{
  "arch": "unet",
  "train_examples": 36250,
  "crop_scale_min": 0.8,
  "num_classes": 12,
  "hidden_act": "silu",
  "pixel_unshuffle": 2,
  "blocks_per_level": 3,
  "optimizer": "adamw",
  "learning_rate": 0.002,
  "beta1": 0.9,
  "eps": 1e-08,
  "batch_size": 256,
  "lr_schedule": "cosine",
  "warmup_steps": 1060,
  "weight_decay": 0.05
}
Rows from block 2, named by matrix and row number. Each number is 500 + 25 x the weight over its row's rms, rounded and kept within 0 to 999. All counts start at 0. Numbers have three digits each. After the name is the row's rms in percent of the matrix's.
# conv: 3x3 conv (model.enc.0.2.conv.weight, 64x64x3x3), inputs 11-21, a 3x3 kernel for each
conv.0 102:498458461492487525504478482490507497457543507498491478504472500500492492509484516512460478494481508516522516508525478480497489486498494470507518451421463524478519540605524507542496501443497485488507513516499488508497482451491496417502505486513496487500488471480505499511475511483480557506497481488
conv.1 099:492483491495483487495508512509475527501467483485484483488520494499488477521476495535528560489462475500468479513504480507479501493485492511571551505547538495480509505555522488561526492509498510510508478468498518482499497510493488467492500472506507477507513454511514474496499535539487484472480513484
conv.2 100:495490535489458486506492488496495503499434492494507483475497490512503509506513479490459492500464464503490527466432451507467463489482485468504493502512479511486463506524484481429486510484534523479490483503513517470514487459502491489495483506495495514520451520513508426523519564479519484458467482521
conv.3 098:510460550503532464499505489501468519476510493501496489489515515492471523473507502500474520485437480491505487475457491449454478495513498515468500527457487477463477509501494499490482497513502492507497515458493507457509496517495511472491511468511510505494486499506513479516509497488502526511490514472
conv.4 105:493490505462543433477463503478514477494476486490467473496522489500437491496521493487489479506475484519476511498474525514487487520510527511488505513469497520493499508466517473312539501483525505486517493488480494505491487511496503458487506507480505505512483508510496419497506494502518336504508477508
conv.5 100:505524505494529485501497480533519502512517496481502495498537482500489483523500504490532535483533551512498506476505521465459476491486491482492477473441506491504519471502487444517474492501500510528516425450433490551488486483526486487517481466502510510502496469498532513489510466511500458487488473495
conv.6 098:501510483497510479521503488502502505483494498488503493502490502509494496483514483483486462537547548498503497504487512503505503500499508501495493469479505529523500504501504507487495490528499509522519454446459502492496464411495468374507514620483503495492498518502503504498506493506485514492484510485
conv.7 098:489511509491523521513510488500467506492509520494522499491473497507468496503541485518513492436410448511527520504503495483488510522555519477464487484462484492551512495486499511477507496502514509482518479569481499511493508503500477430493480558482478482491504532523468529487498477486527534488488529520
conv.8 100:485492505485503452484491511519470474486482479471541469489489529471534494487500497497482526488523525507479489494449491477464477471489470469537494472507507505443496528511494478498483476484483481506469488494470507520500508527483477473498508499518499505505495709496512492498519485502474455505506499496
conv.9 107:536463518452500496511511473497452466508507524482456501494495500505487523483555462497513510492467478498497541503516530521493485482488469499500506484542506506497484508519494551431479488522516499500491500469519506519478499492484528454481478501519499521482532558511479464509475483522506463441494479522
conv.10 098:518531451465432550500511472493513466478494515503494500503469490452553484522518504477502490492496474515491483484499536478352452511520510504502501478481502507501509527494510484474463486510498489489497489450507507516484502470497491512496510512507490496479490375495506563474480469522522542438502486506
conv.11 098:486462504547571497472470498492467516457548529527434481503500506510472508496505501491458480512523530520536512475423479474480466490495506485509468490515516494454495442521495479608481517505507481565516497474485497485502488494496519527519510507495498509493493434479523546496492490455474561574502485464
conv.12 102:503467521548414482477515508500487512523534502501538485456481523499431548524497511482451449529486481521438500509502510507525485494460543510453485453427480510500492505477538527436472536511512475468499511456518510510464478467498438437511498509488508513489502494506498509479500476507493480448497479484
conv.13 101:527513492479433511494500479512518491481452474488477524507484506521591490480492510486493501522474511520535506485483494551475513476467478500448459491510524483478501538520490458499501470491479494474489496527481498483495489463490507569524499476494493502511491496491488559503507517473519532504511463490
conv.14 107:485492444497530513491500472500476535501430462484494463471533496502548502479514517518491503506465460487506515481487471524536533482506492468407475486557522459466480452505477497499519490463465470479474501621538505449484480507510511454473493486493515506512512542505502503505498515498500521505490517487
conv.15 104:506448457484526495487474490449501480534533528488492492511496495465481479507509507478505479514519522506489468495502491484552496483478510494536536485412468512491471499514479457506490478521501515458496515469479499510519504516494520521509513495500482488511483500486495493521486508491476511469463490479
conv.16 104:508555464488453513502497511494566440481441447489511491508483483473508508486524493530463499514481493498504516474525512481494480478481480501461489525473507532449497507530511488486473493482496498493496512467474502518482492477496479480487503504498516505495474266520515444511489440545503580457500481503
conv.17 097:510438488403539529516516494495480491506380504482519514495504487531535445532502494494502502481502495489490498510431507422475535479517504479523482495493498512485510509448524427547466470493482506505506505476493485514487498454493473514514485500509488504481449542502497509496500567529536505449510517490
conv.18 104:497512485507480492510508502502467482512528499470493484497535473472481476526496507473452477475510501493520507506495501484492486485504482484459492489493490491468509516494480487509504495482482470507481529497528500489499502463508471533490488477489497509512481431489500514490507476525484487504516522488
conv.19 102:485524489486542519494496483458504476502489501499501492505508490485483499465515502501485488500472488518480502497514487510486489474502483496482504517459506527509503471508480479486519512478490541498530500493523492493480505491516469442516488481507500513502498485492495469508477551463517543520471476494
conv.20 101:482507499509531499491492482512499517475461487497523527509519492506506487467362497493516465514495521507479495471478482519515528511514524477506498482471492484515492483509519482497485482484490485498484519635528503521496500496497503530497490475495497510498490488502508547510499510503496492498510495492
conv.21 105:486511532471519458495494481481505495466510507500489509480468498526442505473476495483446473513437503521491510459422493491477489495491478502507526477470487476477498481467523499521466491463497482485516525541497477518495476438500515453502505508514507503486503547494488545497513520476492522528487498503
conv.22 087:473535514488404485506503504515475502502476501499488502493468523510458511498458502484515503509521520496514493515482523489474447492467506491578530504564502521527533513462499453479446502506494493400507476470482480487489496523506508521514498520495497498487489515476495480498491535461496503460499475516
conv.23 096:492467497484521505497492504498541522473497483496497529506515497481391505495483505480485459530516512504482483504501509528562555488490496499541505492519511486469454488515489492488495518508489509501497495483522503516501458522502494482491494481503500484494495536491448479470500496473510501485518497496
conv.24 103:497507497480493475501494497494496498486489494490505488497480489503463508498530501510524525496463473492435443504499501499472490503499501485467470499480480483491492489512492448496484524523499496487497471492460506545539489526482482595490466461491500490506504502506483485499507488491504490493495492492
conv.25 103:533455486515442453493523495496498527474524405510528502508508480501505463505500509516497492501526489495494503503512483484505477515490488487488512525484534478504499482511515487473500495510495492511540487557464503502510497520488463482511508499493499503500526536450519480490496489508508486555507495496
conv.26 097:523535459497511536493492475494498509512465425501491515468451524515570466494500508506509516493515519505538520528548481486487498534506500541429481547475508504495466540493534476386500478500506499504489513526516500505514464446528496526489493508491505526495549552490494516498498506469511484441487495498
conv.27 108:501498510499501518502516492504497496497535530484506493512495504513464523498517502485502485513506518520499493469487497491472491502512500489490485517539504510497509479465491526517481508496459520508502504481498484461480506505492489518494477489484495503498499456500485609487495513492496589513481474489
conv.28 090:499475506504528514498502486526494520460503523492507525484521500503471498496497495489503507512506494506484484511534513515530530472492474515548514499508481488505492488512519468532486504517497519504498495517490481480480504497501509508513488487495507512500502488504519511499512498529485518469501508471
conv.29 103:510518489499466463475433478480521474515518467488486489492490521465574502481504510468493484484520486505470473477492474447436501493470463489542482505550525510472500520476469518519527493480504489487514484390489494484501483508502471487504483473510494487521484482522517533489495499538452519480505458483
conv.30 104:480536508517522533491513486497534516504461479487505508527467528505489485516502508508526474475561452502519486531491476512517493520472496513549500506521508501518471518355523539317537487518503524528468506461541488517495508490476520483487508508503499507486477496519498486525515531416499507386493500536
conv.31 095:483482490516510497497502492524510528451541495482497499499474496446376505510508491477469481537561544508499499471495501502565504472474480501490520490498521497540512482489506501538507502500491497496501483443502500529489480490502513511499495510479497485510489482524491503503491489512505519500497497495
conv.32 096:523492467507442470493508523486497504504473443485471483468475493504402521503541462508480463471510509505517480480518470453489471471445504487487492468467479466458495502486497516422473472481479488479512518418528495485508513451492474493483476464513502506499503511497513494485520524491499498536486531506
conv.33 103:515481489528214521503498509474529498529410500494491518494500497501482502494476534514481513499488506481472560496543478520446538514482510474496512472521555506523503512494510473482492549497489523491514525464538488478508512506490439552513509520486497499494495477490485576492488500498469562476513475507
conv.34 086:513527467498478511521526517498503493524492507488496479503501496488447502468537481505492486480491508506530536535535522510494513524566527489534495533553500529516492519511515509477468517512491494491471487490513472431504507500503535619479488495498493492500493480505490471500517465493499503468513522515
conv.35 103:483464508522525468515520525500491505499484505498473512479582469498479508503431510519497506512534496508517506516463515498521509481481495507528510520530527491468479464509509526518515507489466523559507511472494522524491482506474518502505493499494522533507487453500508502493470515494478539497517500496
conv.36 105:498482537485501500492520515494460441527562512506482449518497459497485500502513500486512489506528456501509479509435513504525511499479510527466452466476459486494541521436519544504470523527477516515483519530496516505486532536503478501467505522497504521480512516525517534493517560484482574509500499475
conv.37 092:474456486490531515485502483495545509485500494536485500483450513490484501522513490516511529459436452484482507455441484501497511509510504519503498494509524487496499496488502482514474495481518418400430517584504520492478507499488477494508496504507498498492501523503495498499496503492498492482498494488
conv.38 093:495498523486598497527500486482468498551468519499502481496501493492510506541477509487518515516489506531523464534530486505499488484501479488462501490462501501517495488523502440458489528492492486483508479583504503481495484506498532518525488511482490484493500538510456519510492527501496435523523516516
conv.39 096:545432499494436494469508481482494473509481474500503526473513487461527518487519503506465490467499499509493506506455477509444484497526516511495488459473479499502503548515489497466494476504520490454510504477513499518510483466504463521508493504498501483502534540478471476515510512503518512448477465505
conv.40 102:514538471525565559496484483510471512495513488480471515523485498525485480493473513506482490499498493519506513447462449454474511445474488484486479483484474498519478485502479500515482480536489509476500525468500502453477500493492507515497488504489499501503510481496487467525499474513522503492490497502
conv.41 103:502494462495500510497501488476491478510542467490498489510501499522503502490519496507520524477509481502510521531508520430420465514524523518516491475488498501479531487521490501537488497486501517504521493494504474482474488504519483486491512485502499487498468493495479546468487516513439503471512479501
conv.42 102:480517516521575477460538506493481478458484517502458493507494501485513494484505506489517486516528505538482471496472506491592485496517501476497510501482489501479525498510492341519504510480531491509474535520484457555483490523507492463522519489487497494502493488517507498494510536491512387552537451497
conv.43 107:518432508563481447500479493457549443539594460514485496501509506522496528501494503489503484492516471503485511493489495516507473537510527514516514476458504529484505599482481576455482520518528509479487482514522498509498494488499488490530492513480479481507503503495481512486500521445525531471479468528
conv.44 104:480526536507501474472512477473468493478521474493514473505505490434389496468483489502493492500523511478478459515479505486477478515488511467495525482506498480505497486489499489488471473489523489489503491481497478527482500522505492508494507493495503500490466475486523531506518515492515529498471487500
conv.45 099:503533475482503492497484494466495532490461454506489527507476502519480509501525498500528521513477493477488480489509505475545510490486479527531508508477487509510506494506532552518498498522485477530494488466487493494491489479493509476506519496510509518502475521486521518517515539484449523485496490492
conv.46 104:488490470516466413493512488486490519477507527473507534513513443498511450509479501506511448503539477515495519502457497508496484485483479509493519460501519482512506512480525524478474494523503476462515476540442495521474499512477507539437494500481508498501510523486482513486517510458525533433502506491
conv.47 104:463489509517561489487487507535435516506518457496503463499509487476515483508509511485519502464480452483500478505478493500499487460504490481482483515432485523514518495524457566517489489447491527482495495565503515454511514512495493462498491483514520509496486528487502475475520511468454542542511482532
conv.48 103:534498522506507491501510515520437520492437480512452496504518485469528500484493507486492491512489525493515510533480492472445473463464451520490459509485495515486499508505493467483487507488475466492474531499475527523491493509499493517502510494514492469511525525509524487502529454521464471540506537508
conv.49 090:513462474499500496538478475502447507507478481531538505495501501531504527464495509501505475495521488473527523516487444506540506489503487528462476534444508484416465499521486522494503536528486486487505515513512466464504480507502517478495510498495502485499499488488486385482512492526499509441513546494
conv.50 099:499525517482486501485518551499490479473510511484500496495469493472514488515499513505499498512507523473448457496551538496541494482542514515480499548411494500466518510478498527514453500511470498512485506429500505471499498508484494477482487488496503502496489540511525487506508486495514502518529526455
conv.51 100:529429527498440538510503472492469516528302492504518480481504509491477510503498478510493491506555469508505504503435538507423551506478515473502516440496491495503489470502484486446478483508514502483501508506497502515499497482513483470504508495516509493491499558512484481506483539478498512455492496477
conv.52 105:521513518517484520542524532486511541468475495501493515487526494517507492513514487492478510511495487503522520472479490501436505501472487484495480489517510499486512515481459512516483507468486489481481501511522502483519504490504513498500501517501499498493503426506501527489498529532502503500481525521
conv.53 094:519502468457529508499470507487471468556488544492476498486496518537561518510477533500486525497469509465501477557493485484485463485490493499574524497682542474532497478504528465477504487487496490509508488525495503476517481461502523531531488510496495502512460509538510558483545491514508521472553488482
conv.54 096:514484514519518523517496511507490489507452490485471508496518498508476484486487515493484501484474457496485510486421509490461474500515496507493503536457508484501501501536482477509506475480490517488494531486504519520491505506501423489508498494502497491499463465490488488503494501506527529485516491507
conv.55 095:476501531510499505494482502486507503508501495490501487493490495507463496499479501509508480502460520503459491478553465481547510452514477523474505566453493501476498510527493539451457488509465489522491479521517503504476501497501509438497501517510492507503503473478506595487491505496490399540510533502
conv.56 100:510517485508498470500519494517497514422492500537463516534492515485519514500518501546514503509475487539500506522449483519477513472500467541489473562502493492475495497507492490524472491490466511522491494473511491518473535505518513463498497441501515509509468485506533518491460488557527485495496490488
conv.57 104:489508531476578501484486506483515464516510548506471474521497502479564490496500514505471528519473527512505471481517481492538518515486496506510500512454501496485503520508559494535526475511532520526487505514469490500513513505479517459495497496503505495506483559514503487511522501543456457526509498489
conv.58 098:487462455496478482490506513478487476490512449503498518501519472476380547513521490508539496493549453528486505482509447468447469488476481496481476473481488507494479475500462476494470492488495522475485517556494498545480477474485435391505501474484512491487519483484523516494485528559497506501511534515
conv.59 104:495489479479517492480507526488485541538541540454520511501509488527492491491491516485483495506509528518515504529534470449483482506519485508494488492461507495463497520510490467535506491466490472505522522485468497490501499479497467504479478528509478476511527484522490493472547481533485441552497471508
conv.60 096:502542471454487469460475523500533525454501467496497478446423494496473510509503489509515498521512483502472498512537500506511449509550507522498516528470502518500495455493478508526503511501489511480479501473518473537476512535501509509500494491526509463504528512519493510458472485480502540532539467499
conv.61 096:502525537505521408491496515521467484486490535502481455489495502522487473532551486504510490503521501510489475492484516519538527490450502491491496494482492523534508500536490540623508491485473506472498496481496483453493522496513491491502513475511480479492478442499503508471479511490484539506505486488
conv.62 097:503489488554504495473482492498456471434521506461555464514504507472446474466442490510500523533514523489466486523484497485458449463500478513549515514480477512471514530518521529472463489476476522497511513421487504504487510464497500512521503481491497500484436435523480504500465539527524523475468515459
conv.63 103:485510459505521517497527516502540499472460519448503455502548515491521509494488502499516489467473458514533531419477418548511514490503460491509510525510520475507514482509479499529484462517490491438508521526524489462503493512494510495499498504516505498492512482514491498498465480485548530516486523479